A small self-supervised image encoder, trained from scratch.
Model: 2.4M parameters, 32-pixel images, arch xception, norm batchnorm, activation celu, depths [2, 4, 4], widths [128, 224, 384].
Training: muon at rate 0.0027, 7800 steps, batches of 128.
Data: trained on rosettes with rotational symmetry, 48750 training examples, 20.5 epochs.
Rows from block 6, named by matrix and row number. Rows with one number belong to one channel. Each number is 128 + 24 x the weight over its row's rms, rounded and kept within 0 to 255. All counts start at 0. Numbers have three digits each.
# convs1: first pointwise conv (model.blocks.6.convs.1.weight, 384x224x1x1), inputs 0-223
# convs3: second pointwise conv (model.blocks.6.convs.3.weight, 384x384x1x1, transposed), outputs 0-191
convs1.111:113085131138159146176137101090126102115084154121138137133126083129148124123088131120173130120116132113087118106117174131112144139131113143125127104092181099129121098139114105104153088158140113134135122163121097125126133153136151092116139156120132134144106114122130123081133121139144161113163114144148078065158139139171119098124120131111140136147105159064150129110142119137114106110169131130134072135143096145141132155153166170110138147127107134157188144144166104128102146175116153153111069118133099135157106144123143157106118096158112096132162151131075143133131133111108138125099088153134097121146098140132111123121128174128131154156128122143156129127117123116081200089104
convs3.111:161125114115129145118126140171123132112131108160133132121120125146106129146131139119160106089140172135116159143101174146142129171119126127129141110157138141146109153127135105158172104179127111128131153116129120101103181129163115116122150158133115103168151116144151114166138129142144160152126129143171143129142122094136152142189128157119131191166159138153132135123110172102109132117184158124140146136152134144142155109115117120148184141171162132128165132146128115068123165134146157128101084096122147130115123146135158141204149161172131104134153120146139098095097100124150121130
convs1.112:079131176157095129136118145070162106116101171074062161085110116153131108176114111146155136088161118150060138115114144118143097125122100175130143110111126151109125102157123088168149112141128186098125147152160099192133122152132118124135121142134130105146138133173148109156080091149152125136092203115127164133160120135101123132120118128105107099137138107128070126146122130155132108116116135122126129096141114119128129105138141095154147128122159129142143122127129112118150140111110148112113098142122086145114140140152116121119111146105109109105116142069151101155118127191127140111107141132113124098129130166093152155150145123143135094113164108140109113088125126122130126155122
convs3.112:083134156137100136112149117124131133126137150114120124116122112134159097123134095134108112099100138128090105136146127139101106144127100115103095151140091106106142116079150125133148161130062121103178099123111144166126150144140106119104135142085114147131139104087129119107127129135107157125155104142135134120145163131108083164124145160118129105166144125108074156155145135104141134109117125138166153128127096133146135093145101137105183105148142129124143169084102133095116117151166129100129112128108109147180192112176154176103131151130134124095122164139178128138124104150096169135
convs1.113:096143106093101118130174093123087122143135167147112135130068108115119111117163115173131146156106133117098131141131137156069108124118109157130128119129083123136141135095155152141131108067138156117131125136160065126171098136155150104149118142122115085136148110089146146115105133130141091123106124140150120099161110128129158080142119127105148139184135172119117147116189129157127110145167083121092156178083143128092127104161110181137171133121149145146139128124117137127157136121126127138160091119131134110112115122153136153152073105182096140157128142151121120153150115163118145139109107111117135125160080138123155113123161121134153113121119108156137160113097111121132152095081
convs3.113:128133183097077104098128149144151124147096135106101122145131082108154126099095094170167167113128112106123118173138105123088118143119136158145141117149117138118121132138103104094085111122099136132070108096148144127123172167114123152132119148146095146099118145139113158141079141138170114099111122104157092134119165173067104131132088088109113166099154136118157110119098089120130131107110119135089131116138137139080114116141110107134139109142129137130119111146149106144086109138122089119149122136065108131109102135111133120137091115153129130074122130106132122113166155119105110099
convs1.114:108155122146164124125124103110144123153090104110145112178127129136136128097098123118111113122138151073140122147151129174123119181125144097157121155122120115128119086089098122090154119137136159134150127116105112080112117087143115136203135112159150156125129134135161138098148139107122123163130099140117135115174149136109130081138157111119149133132124137151095167127124063140136165120124106130111138161157127131146143124132123084148154128189101171131134110162151112154148153201120114130092163080157124120120112178100130148119123138147124106155093130141117123154080148107117155157103120112138114140099128154156139153166138124080191126095102109130159129159091133125135099140115
convs3.114:127108132122122163111148121138156134110119128101126093136127127155129106150148158091086158129146126170096171146144132102110118143172155132120157184162135131115154126115143106175144164092125113153142125120094095143122116109119153155125151121149154088122100099122154132153101147134093130135089125134165093113164113134149093123072105113112092126141089105103149131138085125141108140100098111150125105139083096122165149105108088104099151101123123128102123131162086137094132114143088101158129100122159117129127149132121162132118114170125144103135159152123147135123105119094118138108
convs1.115:135123145142129129187161133139150110145124135119117125089080129152101142114110160106137121074114116121132117102110116123104128155174122113125085130178152132128149125132098118137090106124172123127108142143153128136090122155139158120107139130134173081103130127163146137135119124152138094136081139099078087131120100128110115093093155143159131173151126140159138096113141095120121122141148088110128107125150134136157117161157160107156132163127174120218156124120107135125141125127129121106146118139100129112161121106164145118141139082139152141068125160123097148121119143130140141112178104147070096136117109134179131136102153130110168133078115120160128104106136159090109170089134
convs3.115:092147130126116127108140156193120133148123101116142129133138132115108107104116089118150140136139121079097146144105120080146141108138125116125101101139115116138096124094089123100132118119129139119087169141138104109155164070118107127118140148107163087131153134146140124114158089089159121130115148114130113113116116095121118123138129090143134099157092130110132155147132107102130167097099106176118160104117123153116122125106103146168133113160173114155118113090100108132091140142139095083106124119156139126105117172141102103107082076127154085093126108124166100103089122140144112124
convs1.116:078138136122120138124123085122117135131114132122073161157108143111105087137127120139144123167185114074156136129094108109157109158112127112145108140102141130109117047100182107109133131152146123124125054138084108143107134124083118130093119143138161156140127124112125121108143160127113086099123124153134133132096141123180141114110122109135143111138101139116147116114138120178135122142085123128129129150143154137182130146128127129132091145173105119148133080111161119148136151128080113096161135071116101109131140154131102186134159109139118120119133145116091162134089122096096110115151151077105122130118134119122141119111158158132144121146124153144183084161114172087148122122121
convs3.116:106103151198161133116142148075154140145102126120113128136157126110108113127148135106161111123114103096160133145107152153132173125121109141128153139082132103123096123111117111134143136160126129156096118110128138151111112117118160132126150110156121126111142107124116130136121133150169120149138165150143097157132178170142113115124137153105134130076134107146131098137169102085098109125092070137084131138106100113114067114133152101112180094089111121097118124107086136104118111080121131104112157127118141116143167147146097141133110136148157098103132127120142087133106121146088149125
convs1.117:162157132155114138122093116062097119128127126167137135106103145122122160152166150103095099127166130137138152121146108194115137179135131134157091115108200128134112134146141096164125106106127069141080161131130118170117144163118160172161067140119152158164130146126106156159156170149119139141132153093167148159122091133102102144124115129159137113105121114138094141150087139146116097135129147189129120134142136161112142118116181151150145133105141117126149114117085141118141146103164110111110143130176134131130103136130101119078120111133150118113123177126130132109141098110124112106124131132161116162158157135087124121108146112175162117099164124111124121125142123126098149141134
convs3.117:126095115135096131122134137106142130145109138109142173091132090142134152171128092106117106145126078141173123169091140148139135127139105145109100094107144132155124129102141149138108144149134110131127169159107134122119089144137186126155155146139092098125097163099135176151084131133123135124144118139102111106124146097124138130166102138127136149113107095105148136156122136079112141118172114075148125138133111075128122127127173094131097158151154151101120124138115132123125104129100129114116137118136080156137125121150137130134113136122132146149114159090150127158116123133140152134